A small multi-label image tagger, trained from scratch: 32-pixel images.
Rows from block 7 of a small multi-label image tagger, named by matrix and row number. Rows with one number belong to one neuron. Each number is 128 + 24 x the weight over its row's rms, rounded and kept within 0 to 255. All counts start at 0.
After each neuron's rows are labels from the 100 images, of 14848, where the neuron reaches its highest value: "responds to" is what is common among them. Only what is clearly more common there than usual is listed. The data: gratings and oriented noise at many angles and scales.
# fc1: MLP up (model.blocks.7.mlp.fc1.weight, 384x192), inputs 96-191
# fc2: MLP down (model.blocks.7.mlp.fc2.weight, 192x384, transposed), outputs 96-191

fc1.184 [105 151 149 166 134 115 130 141 148 187 123 144 128 143 124 117  31 112 148 121 134  43  87  91 140 149 124 125 138 149 124  97 141 162 142 104 130 119 116 143 150 143 117  86 117 138 115  83 158 132 128 174  93 101 114 138 144 138 101 123 100 156 105 126 113 145 152  65 106  66  95  79 127 107 138 132 155  90 134 131  81 156 109  95 142 130  87 126 134 176 112 139 123 148 131  99]
fc2.184 [ 97 112  94 131 106 168 132  93 120 143 147 129 113 144  60 115 117 148 152 133 140  83  88 100 135 157 126  68 153 126 110 129 132 134 137 159 120 147 129 110  99  94 168 153 153 162 114 107 119 177 129 114 160 156 143 127 109 109 146 136 108 133 106 128 103 161 164 136 127 153 138  93 156 163 124 114 142 133 121 155 131  73 142 176 130 107 147 156 138 106 146 170 126 156 149 124]
responds to: sine grating; stripes at 75 degrees

fc1.7 [112 128  83 174 121 153 122  68 109 123 141 123 114 118 178  96 155 157  74 112 134 109 153  99 121 101 126  79 126 154 112 147 157 155 117 108 134 159 111 129 131 142 125  54 137 160 117  59 106 102 118 153 111 144 147 121 114 121 112 163 136 128 109 132 140 106 138 135 111 127 129 140 125 112 156 123 155 110 141 138 115 115 144 116 128  71 119 126  86 118 114 157 167 140 121 147]
fc2.7 [177 140 140 148 100 128 150 152 123 148 151 111 125 185 108 113  90  91 162 107 131 125 118 125 137 140  95 128 134 129 117 195 128 125 132 125 122 107 193 108 140 129 177 157 129 108 127 143 131 141  98 111 114 127  95 105 105 107 101 141 139 132 149 142 118 118  92 117 109 137 126 113 156 120 131 158 132  81 132 141 122 147 162 117 114 250 123 131 120 111 141 134 101 105 106 114]
responds to: windowed patch; stripes at 165 degrees; stripes at 15 degrees

fc1.120 [134 146 140 176 126 154 130 101 170 149 131 122 135 152 102 125 132 129 121 149 134 129  99 114 135 135 125 172 143 128 133 118 125 135 134 125 146 111 126 165 153 189 144 125 163 113 187 120 100 142 131 106 111 102  83 152 105 110  98 136  93 143 110 106 143 142 135  71 110 102  91 100 119 135 158 135 148  79 127 150 125  92 148  97 112  84 145 114 116 193 145 161  97 126 115 126]
fc2.120 [100  82 122 142 103 112 125 115  91 119 136 139 143 128 131 112 132 147 166 134  91 108 189 117 174 183 125  84 127 137 147 109 119 131 174 119 131 159 107 142 171 110 174 128 150 129 118 115 130 150 112 120 134 137 124  75 108 108 156 132 150 104 116 126  88 165 131 184 130 144 136 144 142 124 112 107 125 171 148 117 136 144 145 196 134  99  93 115 167 105 119 110 115 131 116 120]
responds to: sine grating; coarse; stripes at 105 degrees

fc1.330 [150 139 139 179 110 150 134 116 127 131 127 115 126 163 138 124 153 141 134 119 146 129  92 146 120 107  96 139 124 107 127 147 148 127 104 102 171 126  95 195 143 147 134 118 183 144 164 112 115 132 101  85 174  62 107 130 124 127 153 139  78 170 122 122 151 153 142 106 107 131 116 138 117  82 145 138 140 124 131 106 142 134 144  57 114 103 206  99 109 188 116 147 113 132 105 170]
fc2.330 [ 94 135 104  85 150 127 148 114 119 131 117 140 142 133 152 132 126 146 137 153 130 120 149 111 152 162 137  97 125 139 116 121  95 100 139 158 139 126 100 113 157 158 180 101 136  96 114 137 141 153 140 103 127 127 136 105 132 160 157 110 179 131 123 116 109  78 112 150 147 145 174 153 128 109 110 135 132 167 127  84 131 101 101 191 123 127  79 108 137 123 116 105 108 152 148 131]
responds to: sine grating; medium; stripes at 75 degrees

fc1.151 [155 105 122 126 151 101 153 120 123 113 193 156 122  92 119 144 127 122 126 137 145 106 132 110 138 131 114 164 156 137 145  87 106 131 101 103 142 131 156 146 156 145  94  95 108 129 117  94 172 131 135 118 164 101 110 148 152 168 105 130 149 126  98 113  92  80 120 147 114 136 151 126 140  91 153 143  65 133 124 134 131 152 136 114 147  63 132 158  94  99 100 164  86 100 174 177]
fc2.151 [121  92 102 120  97 155 104 135 127 121 109 155 142 129 117 136 123 132  98 112 128 130 114 126  95 117 152 101 124 109 126 147 129 101 103 152 147 123  94 161 140 111 118 199 145 117 104 123 133 187 136 172 131 127  95 127 123  66 129 141 104 140 151 111 115 157 146 103 128 187 145  82 170 114 168 141 148 171 130  87  62 148 130 153 120 170 132  92  85 115 104 125  88 132  77  92]
responds to: windowed patch

fc1.308 [122 115 112 153 132 106 133  98 100 199  99 115 139 127 117 131 145 127 147 144 129 149 103 102 116 120 158 170 124  98 157 146  84 114 159 114 153 121 103 149 120 169 113 131  50  98 143 131 126 121 122 110  57 107 103 126 129 134 115 168 131 176  98 113  82 165 163 112 127  76 142 159 143 102 144 158 154  71 127 162 127 102 106 151 110 106 110 141  96 139 116 146  85 135 125 146]
fc2.308 [165 132 162  92 119 156 149 145 153 124 125 137 170 171 113 119  87 107 138 118 159 130 144 143 195 155 115 111 101 136 131 139 160 132 130 128 137 166 158 140 125 169 142 137 149 115 128 103 133 150 167 144 116 200 133 137 127  94 174 118  92 136 155 141  93 127 135 108 116 183 139 133 109 132 144 102 100 128 116 139 150 154 114 164 129 113 104 133 113 169 156 164 126 121 139 157]
responds to: sine grating; very fine

fc1.218 [138 139 147 178 152 113 122 137 156 116 103 131  97 149 114 132 139 133 143 133 115 112  85 142 126 104 126 150 136 134 121 130 145 179  88 126 130  83 124 189 147 157 122  93 117 111 124 134 105 166 137 141 177 128 116 159 157 150 131 147 106 117 114 155 105 134 131 160 104 118 124 121 155 142 139 129 165  80 130 162 124  79 135  84 163  70 175 114 114 174 109 154  91 143 100 125]
fc2.218 [137 136 128 117 115 109 128 141 107 156 108 115 169 106 134 146 169 137 101 124 120 104 139 147 162 154 122  82 119 145 138 111 182 136 231 111 111 145 105 154 138 147 119  95 151 139 163 127 144 174 194 134 148 104 145 165 101 166 127 110 126  95 119  95 151 116 109 147 124 122 154 146 134 118 114 135 115 174 129 124 161 115 140 143 146 108 122 102 156 138 118 134 161 142 122 133]
responds to: sine grating; coarse; stripes at 105 degrees

fc1.149 [140 122 154 135  96 106 157 105  98 186 123 132 147 130 127 134 167 122 143 120 149 145  99 121 130 145 137 133 116 160 127  94 169 128  93 108 106 142 119 136 165 171 136 137 102 169 131 105 166 104 100 125 122 135 127  91 120 127 123 143  87 107 127 145 139 157 106 165 112 114 112 147 138 129 158 172 119  95 117 180 121 111 129 167 121  78  89  97  93 143 125 144 127 131 130 136]
fc2.149 [118  83 124 143 117 143 112 159 161 114 115 136 148 150 121 112 123 128 158 117 147 177 164 150  82 119 146 156  97 116 157 132 146 122 129 108 177 153 128 110 110 104 109 158 146 147 147 161 122 140 178 125 112 148 148 111  99 192 154 100 116 154 129 126 172 178 117 144  90 145 179 116 100 196  95  81 122 134 113  87 134 169 149 152 133 163 124 106 164 147  85 149 163 127 121 121]
responds to: sine grating; medium

fc1.70 [115  97 110 114 169 161 138 115 130 123  92 109 187 114 149 160  96 136 169 124 131 102 136 120 101 100 136  66 115 116 108  77 142 165 146 150  54 101  90 100 132 151 128 109 134  96 114 125 121 122  92 107 146 148 132 135  68 147 122 159 104 113 166 125 127 129 129 106 151 129 145  87 174 143 148 203 155 135 123 157 138 113  97 113 107 142 133 160  93 133 133 134 124 128 156 115]
fc2.70 [112 112  80 128 129 128 130 141 110 124  67 132 131 123 100 132 143 118  68 168 158 136 126 114 119 151 125 149 144 113 129 151 102 131 128 124 164  92  99 120 122 113 157 127 150 133 130 107 126 132 146 129 132 121 135 120 102 129 137 155 185 123 127 100 162 135 192 156 122 108 109 110 126 112 128  90 143 156 145 125 119  87  82 106  85  99 120  99 152 135 112 126 126 135 117 129]
responds to: windowed patch; very fine; stripes at 60 degrees

fc1.113 [154 136 116 136 112 141 155  76 127 142 176 115 122 155 113 125 146 101 150 119 138 120 165 131 132 122 144 116 123  77 113  99 135 114 199 138 141 144 131 140 150 157 126 132 126 130 126 104 165  80 163 121 201 103 120 155 119 113  90 119 115 124 117 130 136  95 123 132 108 114 100 126 143  88 144 125 105 140 106 105 112 109 151 138 156 140 105 132 154 127 124 118 131 130 164  83]
fc2.113 [121 204 100 123 155 111 184 131 126 154 135 141 149 128 115 114 142 131 121 161 127 128 138 100 109 119 122 106 172 110 123 114 126 104 169 127 148 116 109 104 135 181 128 113 146 113 100  91 132 164 150 111 105 112 112 138 109 101 147 147 113 135 124 161 123  94 142 156 131 101 133 118 120 101 164 102 123  74 101  77 152 107 120 157 131 125 162 131 138 161 117 156 120 115 159 159]
responds to: windowed patch; very coarse

fc1.288 [127 170 173 139 137 148 139 103 107 141  87  85 137  95 155 135  96 148 185 184 138 134 126 102 139 130 148  94 132 108 118 159 109 121 128  95 129  86 101 111  91 138 174 146 154  94 140 120 110 118 146  92  96 120 110 134 113 117 143 120 127 115 167  74  98 135  99 131  96  98 140 132 134 118 151  95 165 145 165 117 140 108 108 101 129 133 152 145 116 115 149 144  76 165 165 135]
fc2.288 [148 144 145 124 140 124 137 115 136 129 181  75 138 207 106 181 134 103 123 145 147 104 127  85  97 182  89 153 133 114 134 146 116 135 134 132 142 125 124 108 117 140 155 158  89 116 125 137 114 162 132 125  91 128 124  80 120 110 121 109 102 116 112 136 133 148 147 143 145 141 124 102 119 117 159 122 181 121 122 111 140 156  98 132 116 153 125 131 137 144 156 121  79  77 112 131]
responds to: windowed patch; stripes at 60 degrees; very coarse

fc1.376 [154 123 135  98 134 154 162  98 121 124 133 108  89 132 126 139 131 132 180 128 109 118 133  99 157 128 122  51  97 109 117 123 105 147 138 116  63 171 115 134 171 148 137 156 142 167 111 111 101 120 129 122 165 110  94 146 150 121 135 114 106 116 140 128 146 125 128 108 112 148 115 128 139  91 152 137 158 145 111  92 118 118  81 107 133 152 116 119  93 134 126 115 129 131 166 129]
fc2.376 [144 142 101 115 135 124 149 151 132 126 142 170 126 105 105 144 126 124 142 126 108  90 129 141 126 150 126 154  85  98 116 125 156 106 118 136 109 120 163 125 158  92  71 105 120 103 106 114 118  93 137 126 105 117 200 111 145 118 174 151 130 144 122 139 152 146 107 165 149 128 132  91 154 119 139  86 118 129 143 117 123  83 150 132 181 134 137 132 113 176 130 126 141 136  95 180]
responds to: windowed patch; very coarse; stripes at 0 degrees

fc1.213 [137 141 113 122  64 152 184 111  99 167 117 148 121 121 124 113 129 160 130 181 143 133 118 137 149 117 151 116 120 142 137 121 155 116 120 135 149 149  87 177 130 128 124 101 139 116 107 108 148 101 219 116 161  84 161 160 129 105 123 130 127 141 132 131 119 138 156  99 118 122 112 130 143 106 156 139 154  98 125 151 134  98 142 112 141 159 132 118 123  79 124 150 137 128 184 157]
fc2.213 [105 152 118 114 162 118 140 151 117 109 116 100 124 134 150 112 137 105 126 119 121 103 159 154 143 163 119 103  77 150 130 142 118 104 154 103 114 146 113 120 155 141  91 103 126 121  95 137 139 160 148 121 124 234 103 112 163 115  50 115  86 129 116  71 114 109 153 117 126 137 155 141 128  96 157 131 131 113 134 164  95 127 138 100 117 136 156 120 145 212 126 137 136 119 106  92]
responds to: sawtooth grating; coarse

fc1.284 [120 150 126 131 126 130 153 111 125 170 149 135  96 143 114  96  86 121 129 160 107 146 111 110 145  94 104 115 164 137 114 117 137 157 108 114 142  99 109 156 116 158 128 103 148 157 139 122 131 109 126 128 126 129 146 135  97 162 111 108 116 120 124 132 156 141 102 116 112 162 140 155 141 123 140 143 110 110 177 143  92 135 135 172 112 119  87  94 110 113 110 175  92 117 127 145]
fc2.284 [140 119 139 136 125 172 133 120 141  74 113 137 147 159 118 135  80 138 118 162 113 114 129 150 188 136 147 115 111 170 114 146 161 165 123 103 113 139 168 140 144 142 144 150 140 122 142 135 165 117 116 148  97 168 149 143 155 142 139 124 142 135 118 133 145 122 141 120 128 153 133 121 124 135 135  84 133 106 144 169 134 174 168  93 143 170 135 141 108 125 144 150 173 132 155 138]
responds to: sine grating; very fine; stripes at 105 degrees

fc1.353 [165 136 132 130 106 123 176 114 122 158 157 148 173 139 145 124 112 111 121 120 120 120 163 130 146 149 138 127 156  76 134 117 125 130 167 130 134 101 131  97 204 228 143 113 117  98 116  88 181  88 100 119 187 142 129 123 107 163  99 125 122 153 134 139 101  90 128 132 117 107 141 116 141 111 163 129 119 176 121  99 117 115 139 153 137 118 136 150 134 119 113 134 119 112 135  95]
fc2.353 [116 145 116 118 149 159 153 117 104 164 103 145 145 113  88 138 139 125 111 129 116 138 150 126 109 154 133 133 119 114 132 136 138 101 171 130 140 132 108 139 101 174 132 119  90 124 104 112 133 101 166  98  86 124 116 143 105 121 170 133 148 157 119 138 136 169 129 180 131 135 151 139 141 124 173 102 144 131 121  61 127 124 122  81 127 127 135 148 121 189 121 167 131 140 179 106]
responds to: windowed patch; stripes at 0 degrees